python train.py --decoder_bias="all" --residual_init="scaled_by_depth" --lr_schedule="cosine"
Rows from block 3 of the audio encoder, named by matrix and row number. Rows with one number belong to one channel. Each number is 128 + 24 x the weight over its row's rms, rounded and kept within 0 to 255. All counts start at 0. Numbers have three digits each. After the name is the row's rms in percent of the matrix's.
# filt: filter width-3 conv, dilation 8 (encoder.blocks.3.filt.weight, 256x256x3), inputs 216-239, a 3 kernel for each
# gate: gate width-3 conv, dilation 8 (encoder.blocks.3.gate.weight, 256x256x3), inputs 216-239, a 3 kernel for each
filt.42 101:128137151138117112121096124166127137139116139140141129155183121119130112146117118171106176130143101124096114130131124156132120127161146129143076146115103172156162100130146155104116155130098175110086098167112166129113
gate.42 097:128152173153159114095109117109103177123113098134106104131110124162133145131106112156112160144127145098121136132169112125141103137102107132148147145117111137156102157140102185135118123133121118100172111105101085093083
filt.43 099:103101106173113116142141142157109130103161072117109138171081122156100104137142125161088137121135150158075148105097121127103140112134121152094108128151122106135124094133144150112145166131133135131090144143096102164152
gate.43 098:130157124094107116145114107073148098099153103141144086131134131112144113146149143110153134175074106159088074131152186115093116140117149174154080091129106146157157163117128133096124133110117149116116138109145110154140
filt.44 102:106102140129104116131164105135165139066163111067117159135177134154125137094103134115144105092127106134129138128118125160142139185132130181141117104137138116134106136111132116155149130107120118098146111069131139128139
gate.44 107:102122138111091137121096123108117110149159154062180117146118086182126139153151105159135104135090133109129078141101131097104125126139150138092157141095140110126178175094144136108140122171141118178111081139121082136098
filt.45 102:127134148124094196145094089100119128102151128153136127084102151103122090092149142141127101123119154128183114156082157145122155107137148106142091122120094136106155163144157123114092175089153093112121108130162123170138
gate.45 103:115137136133133138143139104147102162164161177092121125121151146109141138136088146137178141157197119142111134125120120118078146129095105120110126094133116129178138140125146102162137125176143115093142132073186145068118
filt.46 099:119157136144165109154140123152141140121124154112138104067103079083110130120146140115106133141117090123121106136161147160103158091132127117113125120132141159125096181108144119105105146210108110143112091110141116133152
gate.46 099:137147128145143119174129125171076084160136153154144133109115117139127164086125139119178106107173120213120115109148136143109118131119176112144128149131168129124120106137130131146143144164126087108131105114139088072117
filt.47 101:154105158098128160094143165107124114097143155136162159142137109137096145142107130128149132112145109123110163133144154166112118113104127114138113154145120153147142133121126130134076118152084112159119125181170138127095
gate.47 096:172108130120124187124113102151189116124135135116139106159149171118142104124145104120108105168139152127106099099142146086119169075162104095161125143085113129133132135088122135088120150147146152190155127072143134141106
filt.48 103:115156160131104113084136142141172173143110113147145140125133108167134158174099114097093148119130151132130111122174159127125125106108116144081142117104132111089120090140131095106143149142101134101086063101089070125126
gate.48 105:125094114157156144112090160096129085187129138113110132093148145136120139109137103154130154162137131132163126118140131103130126093097117150136081151159177123116113170125094159129124138140158138129161133157146121157133
filt.49 100:133177138122137111103126107117141156120149146124079131126132119143056141125133144101123181108094108156145135158132113122138124114123140078099114130141118140100105124138101132159116143112088170110124122107147162113137
gate.49 103:137093096113129104166106145093061105129118134159162106100142108119163124113118117151086137155093180099150137141080141108132145060102157114121112177129123130143140101124136142158110109132134110115146106172127134165105
filt.50 099:139115123081117132096075125124193172115126138139078131133121121122121126124115162125115107140116140162117137107142076114119125113102106156124132130144157140164104136095099083133151106089127129099160124102133118135145
gate.50 098:143118154128134129125158082114122117156099099141142161138184096168145097146135140145139079125170114169140134152144137099142106106117121126163139132111113131148113092107187139120151112141144123101124105124135113139146
filt.51 102:130100144134144124109112118124107070066164094129116117105126133130135087153124125148096079124144126148142141103127102132140095122164108092140122125198114125185085122152111120147139119159082150129107127127116139147147
gate.51 104:180119128151130118122106113093142119145105124133097093120114158132123139131092142128096120151090109117117148106133121154097147176116152172138148153110164105173172144125173142150140116144142084140118118085122115044125
filt.52 103:137138119144105107134149106166091153116161113103183134129083151106111121152118112122143100113065101170129100156104137108175118145157113120175093127130139113123144140170125119143111145102151092085159107117108089142117
gate.52 103:162131130105148120114134121136168104122143101088163145136146171139174152142175130109137110106145124143098119162112101118080123132117129173143117137109108155084111135138111133122111090129139141152136153111172130138138
filt.53 103:127095139153159134092116156154077119151118142138152130129137166123125117127106115133122139133156129124165126127129094118103150128146134108093117109191119119130139130096165084135118094130152146099069123144162080109168
gate.53 105:162140121128114110158149110125135121087156127127121154119135105131093135106112110132154114184070154113096123109090132113152114169111145135160153123129149112138153093139132149118120151111121101129095124103087153159129
filt.54 101:127138139140134110065142126106125108116148102151127118112128165125082167152113165124119134145213085094154135095136124103129130163117093141146167109153149162083135139113134153171127150132139163130137138150146175146078
gate.54 101:138131123104130103140140135134121120103107112167125145148111158144163145128118117091138114112137159117115142159124096121110089125102119120145174098102165164127132124123138136089125171111114175164108153135147145124104
filt.55 101:149166124138107178137166128115155113131138108133121167111122142109117121138169155116112141121150133131186121143032123118067098158125128143185104145099137145052138118148097132142108116144120112136094155158133135087095
gate.55 106:162115122112091099119171141117131094114097124140129128121118150104155187128143135146108132143149165134142105138151138084110107092154104139105137111102140085121121133139114165108161124175122088123141127144072102185148
filt.56 099:127143125125148134128151143151127101173113102106121099152103087090123121155156102120111133167149085148095109143091123127151100069116121095118145161077101101126125114148106091114099151141077091089133126170155125134141
gate.56 099:169134111126075119141086122126112137166146131068143109110129133126151144150128152120116127132123143153141127149129123132131146124119102095101142112119104102096108128106118157091134129159159130146134083131134113073098
filt.57 100:148153137160158093158145142128130132117181125096161137102154117115112139137159141133156107124139126134167137122102164158121112145134159100095163126141132111120120153159128165101128133178117088157093119153071132072107
gate.57 099:110116132129161146119141144154116143131132128124129107182189137141166134159128131136097164152138147119136183155123117098109137127128147127088146123085125140117150158130160144100096161143114128186140136120103093142103
filt.58 096:152130069141159135122152107127082133144138137118096142144115138155144162126094135127141120109100101119098136088105132122135184140115133161135108100139112094154175134142084113115127111111111126124111166139112099115132
gate.58 098:115133118132147148103139123078121095137116112109150094121114151130120136163126118115120111110076128096115133136147142125113144138142101080114104111076124158131152148129115107149157141126147128077146129099105127103137
filt.59 099:097159104124123161123099132131109164121155137167119123133118112088083109160140174140128115157137135133114137157172138136063111123089129126094131126147114086126140082129109134126131128138068130118147115086124101143139
gate.59 105:117161124115119099119148124170102122111117163110068115123176152107162121127100149135072130124142117141148151113150145092095142116115138132109112139146130154143109152123094114138104131108119105117089167126142142117131
filt.60 101:115157132112134160111179146136121139142115138107126114137135135128102135147127107097118145079135121127139133170081151143111129142100101141155151134166134128069139110115141128157115103128119116111135105122145134044101
gate.60 105:149122158142121125095119089131125120123089107073137106136116117139181157154143152124160108134136165144064150134141136118185151143144104101090123121109155152173119118110109125136120141153147119110130122149113110164101
filt.61 105:131145145133133143091133132164118132121083142150064124133113100112111125091134136139099119125160095127116141131147137142128131123137109107145147108131117129194159163167121134136133109122148127119121151132107164120100
gate.61 104:115112112130097111129091141128088094158182138071098131131099102171147129089140120102130133120110134132115162115098119133105102121150111129171072101160114120170138150150107144124134126126149106121111083134145113132109
filt.62 100:117121128125135142132165135096145091117074133145115172183143102151128135153145155128145114168173137129053128111170120143117163152118136124105126106118123140107147168137108157113161086107127160138110142095133148112127
gate.62 096:094159154107103122151071163150115112144140165073133104200121158120157151138134118106130151152131107147135158116077152089103128136139132112149139149118142095149115163147115114113132108133124117033122165090103081104082
filt.63 100:126120135104138099108118111107072131126163108114127140099173114148138142153149141110149130169100115129153141131124156126140144101130122115115133123146112116136148146132104150153154144149121149106152109101130147100142
gate.63 102:148139121146102124105125105131108131116045101138097132125104121140147132127117141134151156147175166143132097167121099153082140134090120116135153135111150147098114170098133103123150160125117145140152169108127114105098
filt.64 100:095156119100125185146132077138145170134096149121103099140113153136099119128122127145124144137086104138150125160110129111080116158088113128098093122087141131121167097123112113133149143128145123197126164153180073127099
gate.64 106:172138112123137118096137182115088154109165163114138108093092159112138142152168131084099126147137135157117125154065125146091139122104126116127151118118096105122126161149110136121139173155123161116077150155146127124081
filt.65 099:135136107155134094087147143090088107146121121098137121137178103105159118102137143143140110134163043118104126119184125119118120140081134110166094163122119203117141106159081111153114131146132109127124106150120131079083
gate.65 100:163130117107104168163120170095069142143098144111124101106100144137116133097117126117120142125125135136142135069110134083152180113138128119148115100146134155110160143139128138130133103101121151091119134144112109118131
filt.66 099:141118117118116124094159118157106110113145098136135140139124146144097134133185146112069167176135118111106113142161121113153138142103117127127119164109148155118150102166108143146134109129146083145114138135121136099176
gate.66 098:134123107096132156103076181107091083159139109148112127123129183104161151184184106148146130114126160108103123120138150091122173090146152103129130139139113119157119124130106111099145106125090111135143110091129115128142
filt.67 104:115111114132146134123099132123143137128156106153105150161165142149059130127097115134166155128137183095105099099183163099158111110155060090107137121142124159207148134134103151128154128158102152192168123130131096163121
gate.67 109:162151193160107129132115141120190138158126121153081103135113089123153133149118136136135142145150122108117150111168060117148084137114108103134108130126142086170099105134117143131153123058102116159062147113112154135133
filt.68 095:109134148107148112135124120130109075078134098140162052161099078128101120179131125125110125182126021101114150109115158106164159179137177123147156128116141134118180082104125104132158132140138134139111103150109106155152
gate.68 093:146137131112130072101179100105143103148132148117117093115127163106135138174096101138153143111130131106158139165149099117149076082123209094127124153096133160131171148122131152137148135167158161152168147151133124140115
filt.69 097:133140119157218126131107129140159144124110140161161131154095127084133143140151099105097124144155108120055103109148144084142131127155102102112121120117140143107109083122166141110135139142143171121140141155113112099141
gate.69 095:161163130106152121086168091112116135128154125112105103128131155131164195142113126139149129165107163120128098143137138118152129139098146121132119127159119126166139117128134110158126111128116134137096109106158124068159
filt.70 097:111130117104096127159124130108126112121114086128167099154142111126117123133161112172137104133125107082137103118119106114115150159147155093153158102110097087171166095099130128138134081139150121148143121095160121139156
gate.70 095:181095122152140126108195109094131140145129146128124115147202090121136132146118137124095106104173150094118133143128139138128124132125124088114115112093154100182164166108070121084099053109111131131121132145128145123137
filt.71 100:125110089110101093134133168134127122145127137137149095143153147130147123147147115157147155095136150179138092128136096096120104146131158144138115157137144127099161090150159100122147141093133099154120109085144142190113
gate.71 097:131110171120124081150137139131129126162162134085179129164139153113136129173140156135163098136144125098152088180074132119122130131105122099125153134155096130131107115091152125132169134134107136123133143108159133128109
filt.72 102:123145147079159140099148151141130143102175138140147131122145120145121092111191093141124138121111134131141118142048150128112119155117163155136137098116128141097125146127126118140152135123146164129161123139160150057119
gate.72 107:101103127113125148111127114112105119117170139177135076135142126116131154109134088094199112139134153121092125114144147110118123121123099111085089153117133175154123155199125090103142132129110158131104107118140138157094
filt.73 102:136138115094135136115149084118088092124122117154113102133124115152141112109126104152148097115163135129141148151127097123107096091152159160115097147115092127113111094123144140107149122124151120122137151103130148113129
gate.73 096:147137151100138130096079141137120116127083110123137138144133139131125114131136123100123111131111127173110157119061101120163167113104096116121112134135159156185099158078115081128145144170145132163120097146114148079084
filt.74 100:119135111113165112135180142146095172166121085152115113098104123098168141115127137133134125135176088112090125135173120106103081117088101146114096080084142153125109146141172134153158124121153172139136133126120095136110
gate.74 098:157096112125136157128119134126143113129174111077059099144123145157148129173128142066183118148085148119123099087108140163119080145137139103163101144130110115173141073093110095129143097121126113157107128108104122146102
filt.75 099:146151132147123135163121139141142160131117110163125134162160086133144139143161121143131135104200147122133083123146100171161154096144112141148173145099108159149112156114149151099143107090128135107145159152123163124091
gate.75 102:152114077121112116112157119103118102137115093135135075108129127153165134111182107131094188114189130123090177130162157114091122133103091155115126138085129143127153090091162124051126120121112142144158127124153148138134
filt.76 096:131158144115155137153130101144127079155085114129112186096086146114134122155094118127125128108134151127131167140118138127110131109164135144167133129095143135103143084164143106154111093125150083129141152080178132089150
gate.76 095:150098142153129137120114069122130133148131167151165127163129141116150106146137130121055105158143157142143125151089125121114108125146121120099133143108132070137121096137083141102144095152131129125144157149120131159182
filt.77 099:125109137140151165082130122084146113122118133162101147104107149128147125144115107148160111099123118135124119095075132141084103124119095155124146127085151095085152153151118115120110148132117097118154124110119087121119
gate.77 097:127119167135157143146107112143133125099142139130099158102094130138143126137119104138091166141133140114126192150101155160083134133122147116210126102121136132155199126136132116115148124138125121147155095145162060105110
filt.78 096:092141151146150142122093110137082126145125099092118086170093133123101125112108148155115157146173120136099107133106147147113100154124162108127112135129143127116134155132143164157159140119133111130119141174149165130071
gate.78 103:105152105094114102127136095197140124114153091101122167185099141129177115129071127159127139134126161142129160147160102148116109096099135139141120125100132121122156120148125130118107124137116110126128086068152147133132
filt.79 098:130126123183178111142114125146099104068155117140099115080211134132119119142193081130131094142122140147119095119134125158137110150126138158170122145132132129095137159136172141107106127161092065132129114170128115159116
gate.79 100:101125141110129150125121121143121122133150160121119147106165124090136136128107133116151153115162117131142135146153136138087107124132097175104138106131136134104122134126136119133127137161130160100129162117097087114123
filt.80 106:121160141122145148131158104063138119132155136116131089097147122125137114145104141108199126120146133133105144140113117150069122107185134088166120137118161121116126139114106098143140091169158118084125131119156202076161
gate.80 105:132144104129166139105162124092162103123143133136101132073152125134138134080111136077178098122156157136157109111151132077159092137139117143054119112141116109110145125172108123129120147150163158078111115103109106090121
filt.81 101:132096154166153131155136144151125155130154128151098105093130145053116143087090126129152062089185131132154148129130130101149134122111125163095142127105102137099120120143141138129137156104089116110121117191138133156118
gate.81 097:134143120101149112144209109154139118158122148114077083129144133133151105127114102118120142125164139152101149193160120180122127112121168171117117141099136107145206131156098149118123144107115133087184123131127132106141
filt.82 106:118155167148070152119113161119097154141132151114101096121111114092124126106136140134160120076154126061141112110166095127093144149079141123152123133120133170113088130087119146160090099124147130119089139117113170123115
gate.82 102:138136134117104145116132141129094129118116124127151114107157120169153161161134175115113123173140135136112109147159153132076137145099131146145088160142155132158133102102158151138130167110126112151125159137147132125103
filt.83 102:146134154132117107083104095143115147107180128093143164162085122154138155123207142127137129141149121124128169141116127106097112106138078102146142123147151120168101116192128134135118098163109091132142166174132114109129
gate.83 106:169106158139123152132094133170146130151148122157115149103218140155111114115147142156137139144165143102161141115104125095178126103139121112080102118175129162109155117124147135100145139164135153127095142148147099126145
filt.84 099:123123066132128117132150140129152125146120110145122115130131098096105141119138108144143106120125123145130079151116089122125102120174142112154109123127110143111142144110157123162111139116137115122160143102121115144134
gate.84 099:148118120145134129160085108079091141137125144122167110160141133167106152136164153132138135152144100123139115147073167119134132112105067095170133129125139111117146108132133146146104133161145098187099077152131136115173
filt.85 098:131134141138127086133143109111138096107135101068197118113191154142112159120091133112132136125169155093154102186142162152153151098121105147121116115124120127138130119108185151145143170142151129149116093113149120120140
gate.85 097:132139122135128060155093102112135137132185097147102151138123121083161139108126100142119092139093106125107098154118140161138129131148114093127098122089113135131108099122115131142178146108134148100122128127136122104111
filt.86 099:157130135117126123130140128100155092151150171130146127143109165127143144142150132100114135114130162136122114128132162154134127131133089152125083118112115139081165120126124128133096117148135169086157140160134121059172
gate.86 100:088163121139145107117149131128159098095133144079155072106146131109124148112106117159105092157141111132188132127144164088148130111121129132147177122106131128123115127170133149127096114130127100166060131126128139191127
filt.87 105:111120151115108109131167137145064105130143140130132135130079142112118112158197131108100191136104108138085141109133087129100098136110168136156151112072113130140122140087131124126153157114148148065154107191131130102131
gate.87 104:171108135090141114141168105088167151152095150131130134065154131132133106140098163115123140099152108139133149132089117086206133128151131159134145067109149104116116142149141152186100161149121110121155177097120098111146
filt.88 106:123131142138132107161113152151138195128091122133097141144075152097100133142106110149115135119153145166139148167116128154092124125190152123161135155145133127100129103115110136141148152078113124088124140100088093153145
gate.88 100:143173134116092142073127095136122164121131124116084116142105118135134142093108128129126170119155160121093108116152141167099155139156129172133140124118127145134122158122158136093135137148107147100116101144126171140109
filt.89 099:143112135123117136128109112127172146070149118087153185094131104140102117104135145141118151096161122135120105162102086162123073128120136105108119169151106160112110097142164125124093094142139090146166105121157125122146
gate.89 095:161159136125147145118120142078116118164136133098129108066143128110120094129144113124142124093126138174120158173146171119124158096111122153116115162156114108132127148156115132131152104140154074160147129107121143098144
filt.90 105:116104111162137103149120104158155108086136164175155152142152121141134166110129133108104116148136161138130105098134124147136138156169115110116131149097106118145142123090172128153122159139112126098137107130112108170120
gate.90 104:137115137110155091152129146110096126143073115118102122146182067127137110126094146148136148147118092122158137135148082111075148122129108163108141148178154119126146160117120172106107119144129111118132110085161135128121
filt.91 101:098107143143140107123152111115146107092109169109139115169113127120081107130127156126159118111138134146126123130125124111141112161114147175178122131123125092135146136134107135118138091125153080132140130119116120083133
gate.91 102:158126146103136137118115123149081126125145133167090106100173174118121139136133135121130102129191146130143126114111090120111117131154152124137146114150114130118136108109137104125124124175106090113145110152169159148117
filt.92 103:135141158126151182117160108173171144134117136156166134144092129181178128120142152137109118109131081123128089097168094126139089122093154148118125160116125151037127145104171125130150126167138093127116115126136083167109
gate.92 103:132129103093075123121138130098105150080121122124090099110080141163136119141141119157080168155138141174097082150090111147105104111078119126105166171143137124133129155092136128147105147128102103138100125149085136179117
filt.93 101:112066144107120089160146089106175121114111124097129164119122136132114099076179134124143137180111086125147155138135099117137111121106139089113170148123127141162123141091115130103127122146117139157171108157120124119172
gate.93 099:146147112097131145113111142130147134162107161153086133143111148124162113109089122135124132173199134102106150125151156123102136131127110091118116150162122140133125139119144100123112116138147125116113125124119139114110
filt.94 099:126161125118122071128097115127140130143129111116115184134094130117077130143123162144145142153065141153154122104143143111158089117138128141123097112112137167116137111149112139122126129138175136117141182074158125130092
gate.94 104:135123116101091111095219139101118139118094155107107112127117151165156145127115142148049150102152129155138174093102111150104104139113129123127125158066133171171127102111132130139139109138128079111122126092119132102144
filt.95 100:083165107140089183082132139089118150148082170115105124133107111099165142142141136134134148098131130122122117137117101108081127147121113158118087134145085126095144133192124128104164125106131118105117112122130104180117
gate.95 101:141138144116160150130134126157141158125120108174151119142122127124156128166101110139134105183126097115127114129115137071104111135076112092119133082127163126142145115084115121145145189158129131097103136126145146101156
filt.96 099:106069111129130130096119142130183115126165121119128099158186087169160111157148138114159139095169124099115145134120206116139115114165119120166136094138125116168128134095102123117136104159100088153138090177091149131137
gate.96 102:143115105158098123101101143091148117140108132074116158131107127165139157106147121119094126164154129060086142129123129120090148112141120137153115126116136154125156120126140151077086136213157172138125120130139111091114
filt.97 097:138106121137133095140110138129134096183168111113206140111149157127127122142139147122122093108144137111161121142077147179118169143098154126149118146116150159137157131131115084134147126119130142132136120143146157171144
gate.97 097:119139140118108115119113113146153108162144145123082145133139165154117142127128148134147078173095152105129159101120156097080134119114075089128129117139108155146093144097098138137182145135134149093102111194139124155111
filt.98 100:123162129143112144138167092134107126098131138098160134144146161132156133116083132145065099165154146108091123136142119055139128096127152146144167116110117098096128147128154118122115087105110149170115138153135096114137
gate.98 103:105133100131173140132143148110150123152124122166112132145062075115143134113098110136143106108140145112125132096173146124099098140113157139123147168147131113142159113120073128106126131159142135173168144097159141109101
filt.99 098:100140138107109102170138081120149104146144100142119093117126088120144162129142099116146120169113128144094167120076114157161102175130150143155124125139168126153123193073111127122103164123100122131130133100165136108111
gate.99 097:119168145118114101159093088114130163164123120133104148062143139120138119121119141147125080156156120155122152183124123131129131099149116129132146159153097112137136121150119142128128106125102129144155223088151130148105
filt.100 100:161121090138166142085124136109139126114119157116122133108093128117123136128121125154089114105131125148141131153165088104139148074146124100061107119152123136160144103105133154116115159141107099160104146143110067156153
gate.100 099:133144150127181121138115118126166109121105124120097182152207123132124112126097111114124109105098088097106120110087105123187107083121160105091147156162141130187106169121138123145147105156124112143115146127091153124129
filt.101 100:110129135137151107164112103098095155144145114115152166085161157156097124142155147106104137138165145083162131130108147130078119089145158134174179081161075132114163155096072094110114113115157147184089116195137160155114
gate.101 098:164142157159069125085159096121127108138184146069160151130122115161189131128146107115095107082125118137157125127139133126171089117101168115108138155145143088136125106138129162162136100130126107139115101153139106134138
filt.102 098:112114146132130114149124094129099173126104152185130128103131114115135100175147139172129139109156069139117120111123138126181123101162096180150090115120106113108143113184119143144136130137163140151146113096098108086099
gate.102 096:165115125109080127163189175098089105100134136179139102140096157140092133098112114106091117153138164073150143134155169168123127097088121137071132125116170115153125137131109139123105159157112118122172143177134107149111
filt.103 100:148097121093116130107125082136078116133137134137136150157129114121126081101165125098086151129172103137124118176164105120110124126118119098158127144128153113150138083148145116164159115074104118176120142169117092135131
gate.103 099:156107110092103102099105111085131099135091090142135160133142156149103128139126131129119110163128140103101120152172093093122118108117123129114113090103121094126107098060088122091098125160158137112138134117136125120129
filt.104 100:138116130131159108110102146120099144111156124098168114104107114119125130122163118141154150099156138138123125113119152132125129127079159177121137152160121118092082104120159167140154105118100113167116120129092109086167
gate.104 104:143120101136152109113142122149114135129122136120171103143072107144120133157147123119093076110165111113127152167079152123159092092167136111114129138123110112125160103149126125102127134143116126053114096157091126134131
filt.105 104:092103090109120139155090134136114166134110140125103128136117162089124132131110118147150133135128141110148125141168120165105133124103141095098150154118146173124187130149151112116154132140137138095122096084114134164109
gate.105 100:122119121118102114103111113146120142116099117105145147145144163166137106150134146133105137125146147165085164132133139106134135114146140142155126148134128133199134154106129113139129120104145131127136137137135152111078
filt.106 099:112155118124135117135121169138117131144106103161171114154077095132152146184083102143110141136178136120096112101156121127115144106096098139085149143095158104143124142118144131100118106147116172072121146125081129117146
gate.106 095:129148133129126149148111096124151130122097156137057138115109136159102105125108124119098163112119098147118151116100087145145113144137125112120165138133108124129134143135153135145122128114124120113145101122122106101182
filt.107 098:118112094138145163169072141143109138093144113112149144128176095105112151134165141116109129125200158161115105136131144130146194092171109121117111143133179138135148183102133109139090089144109118147104047161122100138124
gate.107 095:135135119155114103099170115152156131139100110107103106127166127118119175135128093111126091119150163143147179121076123144149130107066133121189094115123140142129178147142128108147102109169141144157147172077090160134132
filt.108 097:134143161080125125110114114140110176129113143108136186107148116123142121137130150141116161126126121115079127120091124156141133089154097110132115108098129152115102146142138124133125129154114098163106110105101136083106
gate.108 097:131148128095125149110109176116104138126138088117068088147160183155107148138144126108124180137171139120105166155127129091121126130136121129111131140137114109174155123146160087139109135102129077076121081128149168128141
filt.109 099:139116101098083182168114155088153131158100164094138147108145145114107128138123147117142138128120080118161091115113131119158147137116134109124125126125141172090114114142132118125169107066120096163126137136165184141109
gate.109 096:124144115116126100128180097100154139135091108113112089182089155157124128128109137150133140107143135136162090152165077145148112132180171131158126163140183153156114101169135143148108165106146166053192103106124119132160
filt.110 102:155089133120182140126073110172148123156133118128122133114134099121116097102140139142121151089123109132089136111131147129128115123183115136117106138162159088138139133106099141085178059124130188105111080096096101143157
gate.110 107:101091111081211137135148133130097105149111130144105105128151089168116101100113137168144112126173106127156118156116143117102137117186129126127164196138109141163138156098143120110120143152130102107124164098139121112129
filt.111 099:117110125198118124121128146139137075113125144134135123118127127110121144125130103118131091116125145145146096143148120113102100107089163129130127126104054143108128135133116130143118100101115118189058107070185112131106
gate.111 100:135149118126113147120114128126089121144132139135076082152141132167142142146123177154118135138158105121103174115145112144058108129094135132065135131102169120067155116136127138080151109125142135115114168084131126171098
filt.112 102:135103103129108157125140128134155136128075127121137138159081143096156129132164119153121159116156132162150113125180133171169151101193109133085132115101166151114135134105144116162131130096100157114120102170122097128126
gate.112 107:112148141117085116089145121084102126114133144130101172152104131120140131169163146136073117150112111176143095088130169131102142136135108105097174130114150112121139130125121108091128145102170125082100130149117104116106
filt.113 097:113126117126086111186175109123191131153136144118133132139136104121135146181112133062144168143152112090083109110113101147093099085109133126126151143133142133108114067134140097107157162143152110113152157147123140101135
gate.113 097:145107106145114109121119125150103104147146122154103153156139118109147111126144134155128129091149112105124115144122137105159130119083115132115135121091117134150138076104152109139082145147148069134112151148091176148133
filt.114 098:150089139145108122113098098105134148166115176085137143118152128132146084137123149127099101094115139103123124171067103124189147117170110125086101111125138087139162107086143168084171127136133106132150136112121122168174
gate.114 097:128133167097135134111149161139152125091125087133110127125128136105122135139146118105077105136137138138119137113139088167148172175099101090139129161089107148145138135124160123115104142143079154138091101119140127179147
filt.115 097:102115136181160097135124100141120162142101156145144170118148129147149141179119144167142105117160119126130147093144118148124147139099119141118150139132148148126077101100104098109178141115113145110101133132098119142135
gate.115 100:123131117095149107114128077096123100139171146161078125167138131124093119136122145098123147091171079163135117131113102093101134085152130138183146104118105128157150109111140122109150110133152152075205132160122111075138
filt.116 100:132132169125092074110124128098115172122128126099173153141122146105154083099101144144124133119097134149129119141116093158175151150123098100118137144128146157144155134147099159111098146146161080127147149122145109141139
gate.116 095:142124124135123119117144153119129112175117168106137158099132109128123126141132147130133108152165076118149107161130132108097150136125166156132129154128120125124148179129138140118119144185139077111131127110133175114103
filt.117 100:137132111118144183133129124099150133122067115124150100156090120127116157137155149173122137131111131105094132130136116141096142133129139117127139112124117110077126150140105120144130141134095129144110119109115106127098
gate.117 103:127140144092096155097092151111117111119151117101124096136086076144128101151096143136080112139095138116078173104108098092125125148139152130090139159116094114167155075125132112117120136126149151085123115156163158137159
filt.118 101:091131157147116158139106142138178136093138105143136117124162089170122134125110133118128135134128158139117162115179128124120153087118108127119120154187118147157133130102136164131121119104097157111145110190128118140125
gate.118 106:141131108131148125149147109113104172115129134123110125139078173080138157114125134132144151140097133146105105137115149116108143164115137131172116138116137121123162130124121148162126215103128168051129085129144115074163
filt.119 097:119118095135095133119125074144146133115131125108091144094176169128125190185151157135108093107110157127109170102109110169177165079136127172161094125150145091119137115137128102098138109118164165154154121188111135157142
gate.119 089:120147159128149148157155138095124143151128107108093126105106176146110130144149136121154116132140126119072129136114144156118132124120104104134124129125091099125162152109131157062114138102136143068109120112137088084138
filt.120 102:134137106124167118109160133121122117077141110129122100094134124117148123137126136152228121127095109135136128132114172070150125140139109144095157097138164123133162135134151123119098112088137098068135119084142133139149
gate.120 104:088112155105192109109149127139168151145149140125146101159158148107151148118092150119114095143182118143113127118119127135109103118122116119076121151112170133135149131139110097176113131178129143126153113069171165122165
filt.121 100:164132098104123087150148149112142144164107119102106143083130105137117109109093108149146119131143046111104111113085059147166091169173167129101154115124142136140138144101115126154090146158115080115149113119160099142118
gate.121 095:106179156132128089149112107105115094130152123164157119118143112155149138105152119149162093189132148131057127107177137134113139146103122110135131089113156143169120085124101121109133148169095142106163137159102089109092
filt.122 105:115111128138139119166166130152121155089112169128117112137165136126142112111107139112098124115148134137124174116170128168090155101170112130117166140152119111128150100108116122117099136109089118105124091105121161147169
gate.122 100:118125128144135134140130126183104101102194175109112136129120122123151154133104117116133158165160148130100140139153166144141086104120068071162137135064129112145114145125096126117124119150139120135121081103104118089115
filt.123 099:105112162114094150146105093141127137124118124108116074109125112091103140150131131134131163144174092136115127148161118096096105177137149092101146109173130071118132135153088108126134096169130107160123107147104134150133
gate.123 102:134119129122081157098087137158095112131134142096165101082130133120123126117102148113131145130128119071109145136122120123100112098125106094107124131121112164176138122166088096084127137175140141079102116153127111119133
filt.124 098:110127162157113123113178114108092125116135116116122129144112131123154132132127156137139086107125106121129132136132118126156079127165112099150130143135122155077124109140154095095131192121138155118178158129143128108101
gate.124 098:119147131119104132095172082142106141123129110152134109188156139151163106095102140148172173136120096133176126137142108128136188142108135111127114138114162151103129107116138119130122136142097158087093094113103132099115
filt.125 100:167134141135158145196119100177197139152111118097132126106130157096091120135135105152109100087165123073114103115094136131121127116100118168099101122067124140148133107160159156120128103143123144169116131069099139065142
gate.125 098:133130096112122141111185126093149117148096129108093121137134100101170166146127110119135136140191161127130154119202174106150113137110092115130123153123138146142161113157145132136118113150165141127110175132120152134132
filt.126 102:135099094151125104145115140138134094125104112070164085125139127121125108125126079161148100115106175116114136118071103153116147142126142135164178111092141157128109128151169156128159137180152110187116138140090131118123
gate.126 098:177136132157110149146176169179066083093090105112145118097130097130162135132104125127103129151071193140123170126107153158121160153102121136078085161141125136116129132133190112109094154133119117135090138151097161139107
filt.127 101:116129123072144116126136127172149170106170141109141104146102136150118144168109116172153148104167142138086139164156153116086113103167137146129148133139135106163149140137091132191124079120109121135125117127133148086129
gate.127 103:132153167116117146103166126125199133107107111144131104097168140100120140139115152083146103141134113101094153128113098118097121166135118154121116094125127068066139118135114117125116125138143137141183110151118120178125
filt.128 105:140096120051147134113104102121151129143123113129110149149116122138110118130151138099158108110097120143100120120126149142151120120125108156132135169119110147140130148118138127134103121182156131163149119103130118092213
gate.128 099:147164124144109165126138125081111078159171157094160110141056164189122132132114117089084119170098175121160139180144138119109116139115122075090114127150140145127142183124112144111114118141159104104118129123124133149173
filt.129 103:155122161108151125159113136081215143093192130093201120136172103167120117083154142149144128117171092125100126095124152130109115125094107141133160134129117116106142174094121140106140089127143125221149153137110157104115
gate.129 102:140101106130160195121118073114131159162113167132125130099076121121146117102118092147173177106149114111130136144147096098123129069209114135108099152148133119110152108136135136099125119115116121106091136117089110154138